Weights of a small segmentation model: 48-pixel images, adamw at rate 0.0023.
Rows from block 6 of a small segmentation model, named by matrix and row number. Rows with one number belong to one channel. Each number is 128 + 24 x the weight over its row's rms, rounded and kept within 0 to 255. All counts start at 0.
Before each channel's rows are labels from the 100 images, of 14848, where the channel reaches its highest value: "lies over" is the class under the peak; "top examples" is what is common among them. Only what is clearly more common there than usual is listed. The data: rendered dice on a table.
# convs0: first 3x3 conv (model.decb.0.0.convs.0.weight, 192x384x3x3, standardized in use, each kernel summed), inputs 154-230
# convs1: second 3x3 conv (model.decb.0.0.convs.1.weight, 192x192x3x3, standardized in use, transposed, each kernel summed), outputs 128-191

lies over: die with one on top
top examples: dice: one; one on top; total: 1
convs0.123 [155 146 125 134 160 147 140 150 160 131 127 122 149 157 109 176 128 117  90 160 139 136 166 139 130 127 104 114 142 161 117 119 147 133 156 129 132 112  99 115 144 154 110 111 168 146 146 109 103 153  99 147 184  95 108 123 138 155 166 109 163  86 162 104 133 130 150 148 181 151  64 125 112 149 137 116 138]
convs1.123 [100 109 115 135 108 148 154 124 149  93 144 126 139 182 139 148 120 164 151 146 137 149  83 108 123 107 137 128 101 154 138 133 150 165 153 116 113 113 137 123 133  90 148 112 153 180 124 153 113 100 116 149 127 108 162 137 106 136 110  77 149 173 108 142]

lies over: die with three on top; die with two on top
top examples: dice: one; total: 3
convs0.83 [137 129 141 124 131 140 124 141 139 121 149 152 130 137 135 143 155 149 143 129 136 154 109 130 134 145 141 145 135 106 150 145 135 120 170 134 142 139 137 156 108 117  89 104 119 153  92  98 102 151 112 143 124 124 123 143 143 136  90 104 170 101 155 134 150 114 147 130  82 121 159  77 144 111 115  97 104]
convs1.83 [154 148 155 148 142 163 111 106 139  86 143 152 127 159 109 105 154 152 132 112 143 128 148 135 183 147 121 110  99 119 130 148 109 155 103 172 128 164 151 125 153 140 161 135 139 142  81 167 110 145 151 135 179 142 163 131 153 161 129 140 136 132 144 114]

lies over: die with four on top
top examples: four on top; dice: one; total: 4; black die
convs0.16 [142 132 119 145 141 144 131 134 163 146 138 126 148 160 121 126 117 125  91 145 148 135 127 158 144 115 123 121 144 130 123 115 153 137 127 141 131 137 125 117  91 107  75 123 108 108 150  96  71 105 159 113 139  63  49  38 108  89 118 134 104 148 151 115 147  66 134 130 140 110 112 104 145 118 122  59 133]
convs1.16 [114 106 155 101 144 143 160 167 120  91 150 143 114 130 149 121 146 117 108 128 107 106 107 114 112 115 145 103 112 144 142 115 144 124 102 123  82 111 142 111 155  99 118 167 130 133 145 135  97  92  87 140 101 122 125 126  91 135 104 108 109 153 148 163]

lies over: die with one on top; die with two on top
top examples: dice: one; total: 1; total: 2
convs0.29 [162 107 153 154 140 153 157 169 155 157 146 150 156 145 145  91 157 168 122 140 163 141 136 187 135 151 176 144 156 140 157 136 152 157 156 140 163 152 119 110 144 154 127 150 158 115 144 107 144 108 137 172 152 136 152 114 133  80 142  96 137 116 143 139 145  87 161 162 109 151  96 121 171 118 138 123 151]
convs1.29 [117  76 153  91 115 133 171 124  85  95 126 168 106 118 142 154 141 120 146 142 161 119  80 130 111 141 132 175 170 155 134 146 142 163 156 154 161 107 128 126 137  75 157 141 120 162 100 123 111 134 113 135 127 152 136  93 121 105 170  99 121 146 117  95]

lies over: die with three on top
top examples: three on top; total: 3
convs0.74 [158 129 152 133 125 156 156 148 153 169 166 142 161 136 156 105 153 149 149 144 163 145  97 173 151 151 159 144 150 128 138 137 166 168 144 143 159 144 110  99 141  81 145 131 103 103 121 107 123 105 174 135 160 137 110  98 104  92 129 118 152 125 105 130 140  97 136 134  69 110 117 113 158 132 144 112 109]
convs1.74 [163 137 121 137  88 121 108 142 125 193 119  42 106 146 154 120 120 128 104 160 130 177 156 137 116 119 126 121 172 135 132 130 137 147 116 116 142 130 148 139 152 135 142 141 121 119 152 113 145 138 152 112 127 129 144 130 118 150 145 137 142 115  98 134]

lies over: die with one on top
top examples: one on top; dice: one; total: 1
convs0.22 [141 115 133 125 135 150 149 109 135 131 153 136 123 118 144  84 126 122 104 117 143 120 102 147 124 132 123 104 124 100 105 110 147 133 144 130 150 148 115 146 113 154 136 121 163 138 164  82  76 135  69 139 138 119 127 131 141 125 114  89 121 153 135 145 133 107 142  98  93 214 138 165 146 167 126 133 119]
convs1.22 [ 70 130 143 119 110 155 138  96 140  87 131 128 131 189 117 131 162 102 153 138 112 156  86  98 152 107 118 139 104 164 126 140 123 168 136 144 119 130 105 160 125 100 170 128 132 128 104 166 105 116 129 113 131  90 148 106 113 127 118 109 125 113 103 110]

lies over: die with one on top
top examples: one on top; total: 1; dice: one
convs0.41 [151 139 165 136 163 170 167 171 184 176 159 151 164 151 150 126 138 150 145 178 157 144 149 167 144 137 152 156 155 140 147 156 149 142 158 149 172 167  72  96 126 153 111 126 148 122 141  78 126 130 141 123 149 102 130  87 126 139 139 112 111 111 144 106 112  87 135 154 141 130  47 139 138 111 128  74 117]
convs1.41 [ 83 112 143 136 141 127 180 137 122 117 143 143 128 132 139 149 132 161 151 163 138 129  66 106 153 136 153 166 120 169 119 155 165 151 172 140 128 129 153 136 162  91 148 138 160 174 104 150 113 115 112 139 116 119 158 143  97 130 151 102 118 181 128 105]

lies over: die with one on top
top examples: one on top; total: 1; dice: one
convs0.64 [147 131 146 143 153 174 126 149 169 161 148 147 145 166 143 122 145 136 118 151 147 141 140 173 147 150 134 150 153 144 134 132 145 140 150 133 158 156  76 103 108 151 102 135 141 105 141  78 133 134 142 135 147  91 129 106 133 159 135 107 125 122 142 134 139 106 144 123 142 148  41 122 140 103 129  90 139]
convs1.64 [ 84 117 146 129 139 127 193 140 128  98 135 153 135 133 131 149 131 155 141 158 137 121  67 108 170 149 151 179 105 164 121 140 153 126 168 134 143 157 143 135 149  86 130 129 152 159  78 144 102 101 118 143 120 128 152 150 103 131 152  88 125 174 119 108]